config.yaml
color_jitter: 0.4
temperature: 0.3
init: "trunc_normal_002"
epochs: 1.7
weight_decay: 0.08
Rows from block 4 of a small self-supervised image encoder, named by matrix and row number. Rows with one number belong to one channel. Each number is 128 + 32 x the weight over its row's rms, rounded and kept within 0 to 255. All counts start at 0. Numbers have three digits each.
After each channel's rows are labels from the 100 images, of 14976, where the channel reaches its highest value: "strongest on" is what is common among them; "colour at peak" is the nearest of a few named colours to the mean colour under the peak. Only what is clearly more common there than usual is listed. The data: single printed letters, digits and signs in grey, bent and noisy. In brackets: how many of the 100.
# convs1: grouped (16 groups) 3x3 conv (model.blocks.4.convs.1.weight, 384x24x3x3, each kernel summed), inputs within the group 0-23
# convs2: expand pointwise conv (model.blocks.4.convs.2.weight, 768x384x1x1, transposed), outputs 0-76

convs1.282:139086147107164130157096183205116149075121153086161140142104125085130139
convs2.282:075131126168093103180124160124147117183127134096142128135082164132159121174096120115097059151129132154185127211139095058101143118124130108126160112117124141068162124119141143106109126103116128119164092124064084158026068125171092162
strongest on: dark on light (72); small letter (61)
colour at peak: grey (77)

convs1.333:116152139200168090178093119128112160110143129105147142139075197126096134
convs2.333:123116083143143107147199097151152177098132139120125171155139057116112074176113172150099130094121149125182084151163145185102116108098171091178113125150118139119134136165165097096139173123124157145103129203122061119142148209165096105
strongest on: small letter (79); the character c (38)
colour at peak: grey (79)

convs1.179:078144139105139149112106163064134136171138151124137033093137151136156141
convs2.179:154111113188134083092098138136134133131127104134090171108095086123098139127155123161160134158208127096143117138107120175161079127107145163136072149116096114153148193152112123145152121108114169127086168159137132131164144209149092089
strongest on: the character - (54)
colour at peak: grey (37)

convs1.134:121099135126150142157140128120090133141075129119235101169158120089106103
convs2.134:110101101146088160093081078176123165117094142126148080126099159162113133154169129134111127128103109152166095175138142178133201144170144100104143098163172116098068174182166125136043144162153117133113151119173125154109118075115121117
strongest on: small letter (77)
colour at peak: grey (80)

convs1.62:122069112098156084111127151102059117150136147140155147160115174120201124
convs2.62:113164160089116167172095163160152122172147095096147151177125157139124120077071139175181126126099134138164112113136058158135083146018168153129156094119151129170112118107158127151095105125125104088137169075179132112179057085192122091
strongest on: dark on light (71); digit (34); the character 7 (29)
colour at peak: grey (88)

convs1.243:096166152070172165140138139125150056158062131088131120152133131111144153
convs2.243:107153122126150139132111102142147114078084105172121094093165134134090084129139125160134138084140131110132091089120116187125063113070146091176174108086127091148156132133116056122094091149141152104153167145145057107084077105075084114
strongest on: dark on light (100); sans-serif (98)
colour at peak: grey (89)

convs1.295:105117111192119091105147149118138105160092113108220142176090129136103133
convs2.295:145149111165108131130132104155077178152111105174101089176155146160109188142095137114147216078146120114103131111128143118181152144126122074210141145142159126107144155065143132184141146118143056120086095139098159123131063016130122104
strongest on: small letter (61)
colour at peak: grey (66)

convs1.284:158148118125177129132092117113130143152077096031149150144113184116139107
convs2.284:107111143185110083127175155155122115183178143160142191115128091187072154069146111163135091115162114127115159141102147110089082156156123073159195149121100120174086143133144110108171169122135154153143141108122125144097081180085096169
strongest on: dark on light (85)
colour at peak: grey (49)

convs1.196:150093141152107123156091113177127189119160118058095119103112081143177141
convs2.196:133102176138225139110111066109155064153113182170133163086106066103166123161085140077140158151169084100056073160079148099124089118071105121097116093080155101080154155128116154113114130134130050112194166095109160097134194115133154067
strongest on: small letter (74)
colour at peak: grey (75)

convs1.290:140094189129107139084146120162140144056150148092057113126112139161107149
convs2.290:118159180116142110135101143154160164091127132078105139084121099144153104076108127186156096131095174132114152096108127211157136051202159084163223138141098149159148114194156076164163136158081114156151171114169130163142177121094097122
strongest on: dark on light (79)
colour at peak: grey (71)

convs1.219:144141091110084109143178145183132140093145137074134104156104164098156062
convs2.219:136131119140101176189116086064150115135123161097134041136096093084113155225126102120096031148156157116105195162109160154094162131099087096133096137083115133141101125107142147128093130151056096136085125053148131168141111067118086072
strongest on: dark on light (99)
colour at peak: grey (78)

convs1.278:111070132084189180172087139154093129127082123096153133139144128114143176
convs2.278:186124118114160157087199160107166107211121170130171091132127100140145117051118168115133107129132071133136084113147157140106110083211111125147144165115146128132183140117113123108137141096112117126149108057139146069154174151120155173
strongest on: small letter (67); the character h (38)
colour at peak: grey (66)

convs1.330:106123181196169105116079145116133133139096161104108139111115211136131100
convs2.330:164115140118133135123195142120112171132152137140107166158123177146155158136150154179088147093183162106132127142090104137137094131067116112133117144137104123118099153181118117133115186064163113136092097103130136155172111114108104112
strongest on: small letter (66)
colour at peak: grey (54)

convs1.261:168106094172083112163134185170164090091134180095123114137146125108129172
convs2.261:169149184084220120074172121130095092095146153103115162122101149119069088168128074112092078096148130240158085112163142068147170118061124115177156137113084117141158114156098090116192144111132169157119169160083130131125207201147126128
strongest on: dark on light (78); the character U (32)
colour at peak: grey (72)

convs1.211:127088111130117121156121110192120151178175137124085120081085109138201121
convs2.211:163100105146103140131055194101114083061134142124106133159095175152164128127176118096119157125108135130081174106113094117145077123039130119125154147140141121115188059147163153168154105167107100115109162137090139061186209107098169043
strongest on: small letter (89); the character j (47)
colour at peak: grey (82)

convs1.323:168128105172125111042129119176126143103132078160123101127105161155082101
convs2.323:089176089166059105052179089183103174168085082155146097178114152134071153154089151107081070124081095099186131133150142124129142155066184181143115108124166123073087123140121069099122133177157161150121122149151113240083138180157131126
strongest on: dark on light (73)
colour at peak: grey (60)

convs1.121:086110124141117107218132168147142114110124141105209122133170163115119149
convs2.121:116136121126125161170143153143158198170142101155127206110135023179170185079091120093129079124130084111127125152133147067147164162139182118052147130183118123133106181079089145105123097102140174094124110139052145106176075134112145176
strongest on: small letter (77); the character o (29)
colour at peak: grey (43)

convs1.137:106109082151131126149145174113189141126163118087076144119127190094144182
convs2.137:148035116152191141131087188132090099147151106112104159086153058124136133178220128103082123097143106108119107148060154146139194096122127081073172149097085128131110157085168140090149120110103160098147141169098112078132058157054144139
strongest on: the character - (34)
colour at peak: grey (82)

convs1.259:144093136122083120095132186142116147139061211136127160140129147122095090
convs2.259:103152158109113062084109198123184177105142110114099109138084088066106135180122193131184160131117083170101136163078178141138094122167133096132173132144154124146085051100140140117178134100119101178175124123160107105151178099142136137
strongest on: dark on light (85)
colour at peak: grey (42)

convs1.236:182126176125083083096108094137109177088141083131149111105077106136168118
convs2.236:194125090123152123078169091134128128125103163141121134158136105121126180150058159090096175125148194139133104136159102168153111155073078113022168111130126110152120111155070160187122107160089123139150108139112155113142153156142098150
strongest on: dark on light (74)
colour at peak: grey (72)

convs1.33:143111104195135120124160045108093105096163118104148157112104121121167175
convs2.33:145114042162169131127126113103089103076120093093124074136107106091108136118198081137148146171103133145194087092165105153197188149165152125055139134169183155144063221114090154126157135144094068182139079166128142164153094168143140122
strongest on: the character - (29)
colour at peak: grey (41)

convs1.258:111103142128170144168133183155159070155074151096101122178123113126156176
convs2.258:188130138103138067186162132094096125114147158100134109101106081137106111145137112084080096129059124128079170080118124106098092081153148145106094118140105079120073191083140120115138086110153112165139064147158120195158202113132105129
strongest on: dark on light (69)
colour at peak: grey (68)

convs1.20:152133099160086100175155086126208140095137134161149123166087109086137140
convs2.20:138131078139136113120121153144077170085114101154138113151113186120102124112159093119089153152151152166122141146097145119138103141092159144071163130167177111116183167171129167126083170116159118138107101148148140123092077145123146126
strongest on: dark on light (83); the character - (27)
colour at peak: grey (72)

convs1.379:158129119115093133139147125147142094083093093141178152103118111128215069
convs2.379:108104163093130082107131070109154145119153069105128120121146153203126138126081150107157085088094114128147154086128201114157139138138144139141141114102139120184133152077114105146125134092110158123110100073100109087144119147090164130
strongest on: dark on light (99)
colour at peak: grey (42)

convs1.288:099095091155164101135138168122144128166103100113234122159099121130113123
convs2.288:073126167159121121121069161153087193093151128101104118100093121077166132155061102136099118134115125120127108164097157168101147085033163171128042127195116138191180101157090174180094144057156035118120120109165136149169121138108091157
strongest on: small letter (68)
colour at peak: grey (60)

convs1.161:116115083067086158097100128123199150152142136146132171109120074126105170
convs2.161:111177113125083084103101065141133118131154169146114140079121111103125131164143128184095212135151190166108141092173078177156072136163145085129150085202126137105124122184168120115120142111111112174142137178145072094054146195104116128
strongest on: small letter (66); the character v (25)
colour at peak: grey (92)

convs1.170:162168103071129159153146170093093120068139118127139126199104093111103136
convs2.170:159067185143052121079087081150115124089152182097124123155159174085132136121180154074094154093154154116148122099176161183131096144085156138139191118112102121095125117169172117128125104101107108133090137140126118150078114094124117182
strongest on: small letter (65); serif (53)
colour at peak: grey (62)

convs1.257:117045106108134093143112203124173149106147137128139147165153150098130173
convs2.257:140123128112189116128078084141200155160146146127132223158081071118142199106104155163142176104173131118135209048160146144134202198163135102135094142124094159138163142200118156092055151103137124139094120130156154112175200192133094188
strongest on: small letter (68)
colour at peak: grey (41)